Rows from block 11 of a small model that predicts nearness at each pixel, named by matrix and row number. Rows with one number within an expert belong to one neuron, the router's apart. Each number is 128 + 24 x the weight over its row's rms, rounded and kept within 0 to 255. All counts start at 0. Numbers have three digits each.
Before each expert's rows are labels from the 100 images, of 14848, where the router gives the expert most weight on average: "responds to" is what is common among them. Only what is clearly more common there than usual is listed. The data: rendered landscapes of hills, water and sky.
# router: router (model.blocks.11.mlp.router.weight, 8x256, trained with AdamW), inputs 0-127
# up: expert up (model.blocks.11.mlp.up, 8x64x256), inputs 0-127
# down: expert down (model.blocks.11.mlp.down, 8x256x64, transposed), outputs 0-127

# expert 7
responds to: noon
router.7:170142131139125140155081129127108138142137115136116144157131121164123114130124146142130173126102117156130147132111120123108140099076144120099162175080115178098134135130126146129147095111166104130093107135157094114131159111135129164121171132177072099128119127126128175135136105163123105128169110104083078150145114125091108127112135132117150129053180123159131135109105140153115166130079
up.0:119117161126143105124157120102106097159112117130116140112098116100131100131138114117130149136151139074146139083128130156201165105119143152132098152101167126146108173082128103113116141133135111127142124141112120127130104144126102144159127118131148150157120136105113124118126127121135114133153113148092116096135105093133160142122154113108124150131172142073123116137113112134161146158112
down.0:148171122169130177104097136126084215129124105126124084152135140122115134089118135103112120119134145104119137131135142167108109134071089110116145122127139129122102138117171126122166117121159136139075158107134124120120127165080165138109150148147112114118136134098125142143100110126133143070118116147134148176101165125144169141132145125144126109127130065131126119150134148207168097180124
up.1:164134103123097127128145107130119162157144199146126138141115112131132152175171144134152110151118127153149129133166121113104189150109133127167136095123086150094131145066094119096138143128130139123106087142131099134135116145156091117106102184126162138125094112065113156110146119155089126128136138116108152137119129142117116127133136180120155170145099143122132115126117073104115112101139
down.1:131156110142125076153141143095111108141138120170108132113115056119155131163112135112094120117137130144119084129080119136114119168131139121148104127138118116117164143101134126073116131122085115152116115156131169133167175151180103117066136138126136115190105097078136150139134110142142153102103136100132114098113127129094134103131141137152105170128117136179132130110130146155195164168150

# expert 6
responds to: snowy peaks; noon
router.6:096149134132118122148193106172120147129115097109109147188114160151091115144126138127156077133146098151098112126108137101149114158160145159143135103134136103104111162150129138122139141124154126127114118138150151120153171124154139104075103129144102136144130143133137133110102115125105121117132113134119094128115148113111116124147169128129147116141181093139135118145168135115134128116074
up.0:149086126077116132167134162181115161145140123140117078129088151166139122111105185148132147169117122096135139107170129112139143143148113146170138123110115122150126119134141115163158149121103079149130123169148082111123078103170132108081147145144129102130095149165125131102127149128127121141109121086106108146132100113130071077153135149133134117140124120158098120136137137125095100158103
down.0:082087132147114139144130120136164154134106114150148145122152086138142157156114157094130175136152071138139136116107149154151127151064107109169164088112117137145114090141104142119136145173114166112111093096147139136106128118148135151117101186106142105106127076148118138111186147106140125099132157118152129134115114166175168142127086136149114104145132170161143114146096170149109127141103
up.1:126115155123093161054133098132132117135113110143138145152110100161105130125125163114144111097134129090111126156116127106131138096122132160183137146111112127100126145124123101135100132115132147161128108105141092103148097140136102121123126164140141178137158153133111138104119156142092134107161153135103143090101134197101151145119133079116127135101173154114113087161140105145148130161129
down.1:125163140134149133130056151133107104109134138123146152170085145125151174134112128116116137110052091128140163128093128138125148132120155116132128105130134125082137139143103113075158076119125152153162123117121126122091100143127128121136111112117094167141140131119128118166122120094117137125145100144145151117129153095102114106098115134132097142147113119136140161132140141143160153059117

# expert 5
responds to: night
router.5:136157177127152131151135113120156104132099152132140164106091143149150137073168098176123120122102142086082111131131113113119120151134125150087140139173134115130131154110083138125140111113151130117160139146116116136138121113141101111140101170082113106102127125133139228122126137125118090088109118120142109141150124144107143096139107134120119101156110142137113170121134166121173147115090
up.0:096159136119123112140146159127122134148102113110102099104126111135141119100150101171207117151100154139108117147126065162157145136140147108135121131131156126170161131127141144126114112104130133131143111127093090133149095102120180134148104123116122117160126162102180115154089150137134127130079128129156123145128124145112118110127113083146132084111098159158098145133089155163119179137180
down.0:091123115121126159122155098092123072141124164130120125144108147181121127187122128117150115166153125094118105112130109113097134141086098143156115151127143115138145093090149101124141152112148138108130109120119083101116104126096137142142097135117132127128122078167104159110115150120153154123161124180131124122108170088120138154108125128105107104162140180132126109116125132072103087133088
up.1:129099172129109154114136111158141102088122112142109141128144140130094133110108145111110122133131117111183176151182152166084126070145146139186153110120103111132094131108154113098159119159115127144101080148147190115117116111133121123102152129120151157112170154112098124117132142150163111116114134119132114110141116140119139113123130128131150114127123175125156134126115119112137204094076
down.1:176144124113125113128156174163089159141115140128131111150138118140119115150084120132170140115068204142120147105127148087121144135110157138076139142121170101202125096126113143112131104115133127127126171159139170130144159189108120083120127089132147144115132103158105129124126106145150154147146133145108106101109161141074130106120120124160178111159098127147129186092101149149150130125117

# expert 3
responds to: water: dry; high relief; purple alien crags
router.3:111142107107120063127209128119139150090130141148116120134115092125136141126100116106122133118116144095141166188169142137097107173162157143108130162084124105101164079111144080164118125155120108115124124129139095150127108157121119150150143117109155108063148119137079106121144121104151127141126115122193110140127128109133172166136082128149128155107099136118127116141133094114166159115075
up.0:088093149103110120143132136126141125145150143101131109111104157178114068125112115140083089116143096139076139168162120114071146134115113096137113116145149098148106112127116137110097099111121119139160171113138141170170114123131128128130152121145152122124126133103122116137110111111139151115122105140098120126127191105164163152124123073118105164093129124093128136116074112152151115113092
down.0:130127112111138149113181109146100137157154141121137077116118111116134108112152150119134154113095124128125129093162090099120132101103142098137170137137134121137145139087058163122122125134100099117120100139098128108133111100127119103102138160202108119160121112165129131147127108154114100124087134149145159120108111161115145192150091148136141129113151082106143112107112133169138117115138
up.1:144161157159124094125149153109076193148126147129122167159116100100152108111121137134145116138122131119155108158119138114131133133121130115086131110117142118098108109137141114108155103078111116121135089118121101126108139113151149106141140149128143132126149083171110102143127156138111137182130108177105140108123108112147144108144103081132103136115107125147078143131169157128147143106135
down.1:077146121118130120113148151115145170106154108105089149054111050099135124162173165159109152108173088090153075126113106120138084125111133129148133151151137128160114122152143111122140165123140117115124116139126090147162098085153140080150114108114125058103105109102137168134110128155075097130128137109099120155096155148121114131151133141135144092133105154147121113121074059086147093111121